config.toml
encoder_arch = "caformer"
model = "image FSQ autoencoder"
dataset = "rendered scenes of coloured solids on a plain floor"
train_examples = 195000
image_size = 48
crop_scale_min = 1
horizontal_flip = false
color_jitter = 0.1
bottleneck = "fsq"
downsampling_factor = 4
encoder_norm = "layernorm"
encoder_norm_position = "res_post"
encoder_activation = "gelu"
encoder_mlp_ratio = 3
encoder_head_dim = 16
encoder_fused_qkv = true
encoder_qk_norm = false
encoder_parallel_block = false
encoder_inner_norm = false
encoder_drop_path = 0.05
encoder_patch_size = [2, 2]
encoder_depths = [8, 8]
encoder_widths = [80, 160]
encoder_kernel_size = 3
loss = "mse"
latent_channels = 6
decoder_norm = "groupnorm"
decoder_activation = "elu"
decoder_weight_standardization = false
decoder_widths = [64, 64, 128]
decoder_blocks_per_level = 1
decoder_block = "basic"
decoder_dropout = 0.1
decoder_attention = false
decoder_upsampling = "nearest_conv"
levels = 5
init = "trunc_normal_002"
residual_init = "none"
optimizer = "adam_atan2"
learning_rate = 0.0013
beta1 = 0.9
beta2 = 0.98
max_grad_norm = 1.0
max_steps = 23800
batch_size = 64
epochs = 7.8
lr_schedule = "cosine"
final_lr_fraction = 0
warmup_steps = 710
weight_decay = 0.1
Rows from block 8 of the encoder of a small image FSQ autoencoder, named by matrix and row number. Rows with one number belong to one neuron. Each number is 200 + 40 x the weight over its row's rms, rounded and kept within 0 to 999. All counts start at 0.
After each neuron's rows are labels from the 100 images, of 14976, where the neuron reaches its highest value: "responds to" is what is common among them. Only what is clearly more common there than usual is listed. The data: rendered scenes of coloured solids on a plain floor. In brackets: how many of the 100.
# fc1: MLP up (encoder.blocks.8.mlp.fc1.weight, 480x160), inputs 0-159
# fc2: MLP down (encoder.blocks.8.mlp.fc2.weight, 160x480, transposed), outputs 0-159

fc1.10,145,228,211,179,219,152,217,204,211,204,230,93,187,218,208,173,153,184,191,206,168,195,197,257,249,174,121,201,246,242,172,222,223,244,152,190,110,149,215,180,243,217,188,216,226,232,135,276,241,195,178,217,179,245,111,201,266,252,240,160,179,147,184,214,238,230,194,231,220,141,143,148,134,276,171,193,158,187,232,169,156,220,195,172,320,219,195,205,143,182,240,245,187,151,154,225,210,150,201,193,249,210,151,192,181,203,196,140,167,168,228,79,209,174,170,193,199,108,197,202,175,161,229,205,256,199,139,170,187,228,218,194,196,185,202,218,206,207,136,214,196,165,196,38,253,173,193,139,231,198,186,200,178,188,233,170,176,204,169,166
fc2.10,160,189,169,199,167,136,186,241,221,169,209,203,244,231,236,270,230,155,191,196,241,154,203,152,177,203,339,97,233,165,302,130,307,192,268,237,175,194,212,174,199,204,240,161,233,205,182,202,196,186,196,184,183,175,117,165,215,199,170,214,190,242,247,166,153,222,206,69,186,170,194,255,222,198,245,184,155,167,242,252,191,189,195,195,231,195,213,166,216,154,235,131,162,239,204,197,204,220,171,216,164,163,210,188,187,266,192,199,199,200,210,212,224,225,214,115,252,137,179,214,210,146,174,181,165,161,228,166,93,290,236,207,197,188,238,203,232,206,196,201,213,201,171,213,238,209,228,214,137,304,240,212,198,236,157,167,193,245,282,197
responds to: black object (83); its colour: black (35)

fc1.75,179,254,219,210,225,195,219,176,202,204,252,97,189,184,199,167,150,224,184,184,164,163,163,215,259,172,64,207,253,251,122,201,178,212,98,149,190,165,208,199,210,198,193,190,194,196,178,252,242,220,192,171,209,187,187,238,192,228,245,189,217,188,168,243,276,192,221,214,251,175,167,184,188,244,193,236,157,195,145,133,140,247,227,156,247,212,227,241,132,202,184,296,182,122,131,201,206,101,179,163,211,215,236,221,200,144,188,112,182,161,235,161,173,173,118,223,200,196,168,219,182,157,203,232,271,225,220,164,292,115,183,222,146,164,213,202,176,171,200,251,162,165,174,153,269,221,168,209,268,176,181,233,227,167,212,200,198,166,124,199
fc2.75,146,188,171,179,146,153,179,241,195,226,214,359,194,202,181,209,215,137,203,202,207,204,238,176,197,200,298,105,203,164,245,193,286,131,204,235,211,201,215,152,206,223,186,207,207,210,171,196,164,137,168,175,155,196,96,200,201,201,183,167,158,188,261,168,191,221,193,286,172,205,235,163,192,202,193,179,234,199,230,227,175,176,190,197,152,209,155,165,221,200,201,156,232,217,225,188,213,202,218,237,223,198,191,170,184,318,205,243,205,190,196,203,284,199,201,78,131,220,216,180,213,209,220,132,193,139,182,179,141,319,223,185,205,227,204,260,262,216,195,188,254,169,204,167,256,208,211,208,180,226,164,187,188,217,189,182,125,224,325,207
responds to: black object (81); its colour: black (34)

fc1.475,106,195,232,203,202,194,191,181,215,253,189,106,181,180,117,186,135,161,168,205,210,171,173,209,214,198,195,180,251,209,157,218,173,240,156,208,194,190,178,148,193,222,191,172,196,190,161,226,218,205,175,187,204,154,213,202,190,191,237,109,212,164,138,196,252,282,191,272,194,151,134,170,209,224,235,241,226,162,229,166,186,232,229,131,250,290,217,230,169,221,232,282,100,125,186,225,228,201,173,221,232,173,268,139,189,168,189,198,167,174,191,191,189,111,221,273,174,148,200,224,211,90,321,245,198,206,178,190,134,187,187,210,220,159,213,287,233,202,206,270,144,205,173,161,194,123,181,191,230,143,249,218,165,193,177,182,190,203,148,183
fc2.475,200,140,303,198,192,157,199,213,224,197,134,125,182,218,158,250,190,172,238,242,254,240,229,173,269,212,114,245,174,151,197,232,216,143,212,234,120,233,138,217,131,181,239,205,162,133,249,174,251,199,241,168,131,208,150,189,159,171,156,275,217,206,232,152,205,179,187,187,158,202,233,230,256,171,239,203,216,166,265,221,172,155,214,227,302,200,172,179,203,231,186,171,194,268,146,178,220,237,190,254,140,131,236,188,176,138,235,150,224,221,201,214,203,293,229,267,190,218,244,185,214,208,236,169,157,165,232,189,226,100,232,208,235,253,207,154,244,251,224,197,206,225,165,180,123,178,156,247,172,231,204,158,137,204,205,176,231,236,209,248
responds to: cube frame (29)

fc1.266,190,210,251,137,210,149,245,201,196,180,214,177,210,200,215,157,129,199,192,197,197,169,172,349,258,198,165,233,238,274,237,232,246,247,170,187,97,200,167,221,233,231,200,256,180,218,171,262,290,195,184,184,151,195,113,179,219,229,234,150,150,163,204,219,214,181,178,245,219,170,159,134,178,257,172,190,189,162,166,171,185,233,173,198,297,277,215,192,166,182,175,195,196,205,190,241,196,136,243,172,199,184,171,234,124,147,202,150,201,220,233,99,204,150,186,203,193,116,154,208,184,239,270,181,244,204,173,178,245,203,250,180,193,164,201,231,193,185,170,239,188,168,202,65,268,191,144,157,265,202,203,216,232,168,216,195,196,208,205,207
fc2.266,243,144,206,224,229,229,182,202,171,171,197,88,180,264,124,200,280,225,223,216,219,195,222,89,203,206,172,149,134,165,139,187,184,130,215,209,235,184,173,280,191,209,249,168,202,205,210,186,159,211,277,272,226,183,232,215,175,159,171,262,226,202,180,191,185,241,224,138,162,251,161,283,213,162,198,194,204,197,262,225,202,164,205,214,330,121,214,187,214,160,217,189,170,248,113,191,204,227,175,218,186,206,240,205,199,196,208,185,228,185,165,218,183,259,203,273,264,307,203,176,181,136,171,216,175,210,202,231,240,202,186,200,192,205,193,168,183,200,226,165,197,222,217,244,121,191,197,237,154,175,241,200,93,228,199,235,270,178,119,162
responds to: cube frame (28)

fc1.400,176,183,217,163,149,183,196,220,195,169,201,181,137,227,217,164,184,136,167,224,225,219,207,227,226,209,192,215,195,216,196,231,244,189,195,218,180,213,166,181,229,196,161,285,274,216,179,216,220,161,180,160,47,220,195,148,222,217,217,159,137,195,193,166,189,222,205,241,200,176,145,134,201,221,194,195,109,107,225,222,138,196,168,174,247,247,174,171,198,187,190,199,246,200,111,234,205,189,188,226,268,215,145,160,77,230,202,188,190,222,220,167,219,205,207,199,192,175,217,184,187,249,258,192,214,168,161,188,122,232,263,171,225,222,189,381,239,229,171,203,271,206,215,141,157,204,187,202,197,200,236,178,133,200,269,198,241,249,203,115
fc2.400,171,160,173,233,179,282,201,178,178,188,191,157,259,167,148,276,192,249,242,174,199,247,185,132,149,227,137,249,171,236,192,182,106,211,223,203,225,233,198,298,205,273,244,213,166,196,255,181,175,204,201,160,230,199,315,204,195,183,185,270,211,209,120,198,142,223,190,183,197,180,201,216,197,168,191,197,134,188,195,221,303,195,181,200,291,149,249,180,173,176,194,191,201,194,174,218,146,183,213,183,149,220,269,204,195,122,170,213,220,247,200,203,157,278,202,184,237,285,218,208,223,201,218,239,223,212,198,226,269,164,156,190,221,190,155,159,143,192,198,187,193,195,227,287,138,240,212,194,172,111,201,167,161,190,118,233,264,188,163,292
responds to: dome (39); sphere (30)

fc1.295,141,170,269,167,206,122,217,202,224,169,195,146,126,221,220,194,169,130,122,242,216,211,214,255,227,207,198,193,247,197,207,241,242,229,178,222,128,218,149,180,201,227,169,303,262,189,186,228,282,200,176,191,159,168,170,166,192,210,251,103,188,160,187,165,194,214,213,272,188,143,184,176,196,196,226,253,173,176,262,181,197,204,199,120,303,259,192,201,177,182,191,194,237,207,166,236,235,182,165,226,193,178,187,179,100,187,218,186,158,221,199,165,183,189,209,210,208,56,223,214,223,186,293,180,203,161,191,186,110,190,280,201,221,211,227,243,237,232,190,252,203,227,184,103,138,173,191,211,206,221,273,180,162,228,208,161,220,246,210,155
fc2.295,272,203,187,171,143,156,229,222,213,301,137,215,183,230,195,190,206,165,195,247,230,241,248,221,220,210,190,112,215,152,193,186,249,140,185,208,202,174,249,188,180,198,156,211,253,168,147,166,199,186,194,189,225,245,76,181,200,220,214,186,202,196,237,194,210,165,229,88,187,210,134,319,192,228,252,217,231,196,196,194,144,180,202,190,350,157,149,206,212,245,272,260,179,204,144,223,240,183,168,230,252,136,149,199,177,224,228,238,186,196,182,184,240,223,181,272,159,174,233,171,196,179,213,182,177,170,218,161,107,208,217,197,187,249,197,253,249,223,215,175,216,166,183,187,259,181,187,207,210,234,144,174,126,226,171,163,111,213,236,243
responds to: cube frame (30)

fc1.443,190,251,184,160,149,200,172,244,195,208,222,194,238,236,162,147,178,120,177,187,203,234,214,231,209,207,140,247,210,278,111,213,256,196,205,240,185,195,195,162,235,199,113,299,177,219,154,229,199,130,116,206,114,250,184,247,232,217,217,154,109,194,222,168,194,192,168,233,205,192,166,216,187,232,179,186,141,124,203,211,179,195,164,163,231,201,148,158,175,230,214,203,271,177,187,201,205,181,277,222,205,202,195,142,134,196,170,188,190,169,226,161,269,170,220,216,171,118,234,154,245,189,225,218,222,157,161,225,208,177,186,157,242,227,201,378,254,249,166,225,256,202,224,158,150,156,221,208,184,196,170,156,199,169,234,177,207,261,165,242
fc2.443,196,218,134,215,248,130,197,163,196,179,211,225,137,159,254,277,215,226,224,197,190,131,180,207,231,179,279,155,208,156,214,176,227,172,199,178,187,182,251,171,203,176,219,138,231,199,221,249,225,213,262,215,183,237,91,186,193,205,207,255,219,219,131,260,192,164,226,135,209,226,252,213,204,226,202,203,213,253,227,181,105,208,215,218,25,250,265,227,177,136,200,244,206,192,143,200,191,201,191,167,222,207,209,275,231,259,211,203,205,190,194,213,190,214,199,143,250,314,141,213,146,154,172,227,197,234,219,135,187,248,212,220,186,165,208,165,158,159,214,208,159,128,189,195,134,226,159,200,248,273,252,239,215,203,164,200,168,149,174,160
responds to: white object (52)

fc1.40,131,265,159,243,172,231,174,183,247,268,190,191,188,224,181,253,188,241,186,139,193,174,162,221,81,197,220,178,182,245,223,189,163,243,222,192,182,220,157,201,193,150,140,191,212,189,236,235,163,217,100,183,261,191,269,223,194,183,190,206,205,177,183,203,154,132,192,181,226,182,250,72,215,212,165,172,247,241,30,241,236,220,195,181,108,216,238,192,199,206,221,172,183,148,285,196,144,200,175,193,209,254,179,189,249,173,152,281,181,244,229,193,178,207,229,232,184,214,181,238,232,208,169,226,206,208,150,170,206,190,146,211,225,160,206,154,157,172,200,209,171,128,184,248,235,117,265,200,165,230,158,244,282,174,186,201,208,212,207,184
fc2.40,244,202,199,204,248,233,207,192,205,145,174,216,208,223,193,297,197,215,210,209,202,186,195,238,192,207,171,281,189,203,177,225,216,229,222,202,191,194,239,258,180,203,204,198,193,168,212,215,210,215,228,204,199,204,269,166,191,190,223,246,210,174,197,194,181,214,208,210,196,191,162,272,234,209,233,216,164,212,205,199,105,202,202,162,13,223,220,192,206,184,152,206,241,196,146,207,176,224,191,201,178,182,291,186,232,125,200,192,191,220,208,209,188,171,199,262,218,167,192,218,193,169,181,204,180,206,231,178,240,136,186,205,224,189,183,167,183,192,206,200,178,206,191,292,0,293,160,180,183,190,201,219,164,201,179,204,254,197,117,190
responds to: white object (51)

fc1.183,207,181,237,160,162,192,184,217,200,198,207,208,165,156,241,139,185,163,165,234,217,231,219,237,209,197,196,204,184,221,223,220,232,225,205,225,190,218,212,153,246,235,90,276,274,216,172,253,201,178,178,176,74,253,163,150,220,223,209,170,157,221,199,164,182,197,218,248,177,181,116,184,201,248,199,198,107,87,240,219,171,180,169,185,237,247,177,174,193,206,215,188,304,219,127,223,202,192,217,234,250,204,134,173,101,230,210,189,193,215,196,177,216,177,223,192,183,167,223,176,199,263,219,192,242,175,135,195,148,239,243,186,221,221,185,343,231,226,176,185,300,246,227,156,156,259,205,247,192,221,255,179,186,216,254,198,232,231,217,106
fc2.183,176,171,204,233,190,292,169,217,160,215,270,154,264,203,141,182,240,242,259,135,156,219,171,165,150,185,175,253,180,267,186,182,147,175,205,212,238,224,191,210,271,254,209,197,171,271,225,184,159,156,190,194,214,234,336,218,232,209,157,264,165,218,166,203,131,210,172,226,233,205,199,181,166,200,148,148,149,175,201,257,295,216,149,225,198,143,197,157,200,155,188,166,190,181,194,196,128,130,243,168,170,300,208,179,210,130,169,196,230,202,208,187,198,242,208,207,202,283,206,180,204,221,177,233,283,199,162,221,284,158,175,150,226,193,163,181,147,196,166,193,217,174,251,261,165,214,217,166,193,104,228,159,178,155,164,239,230,192,143,249
responds to: dome (36); sphere (32)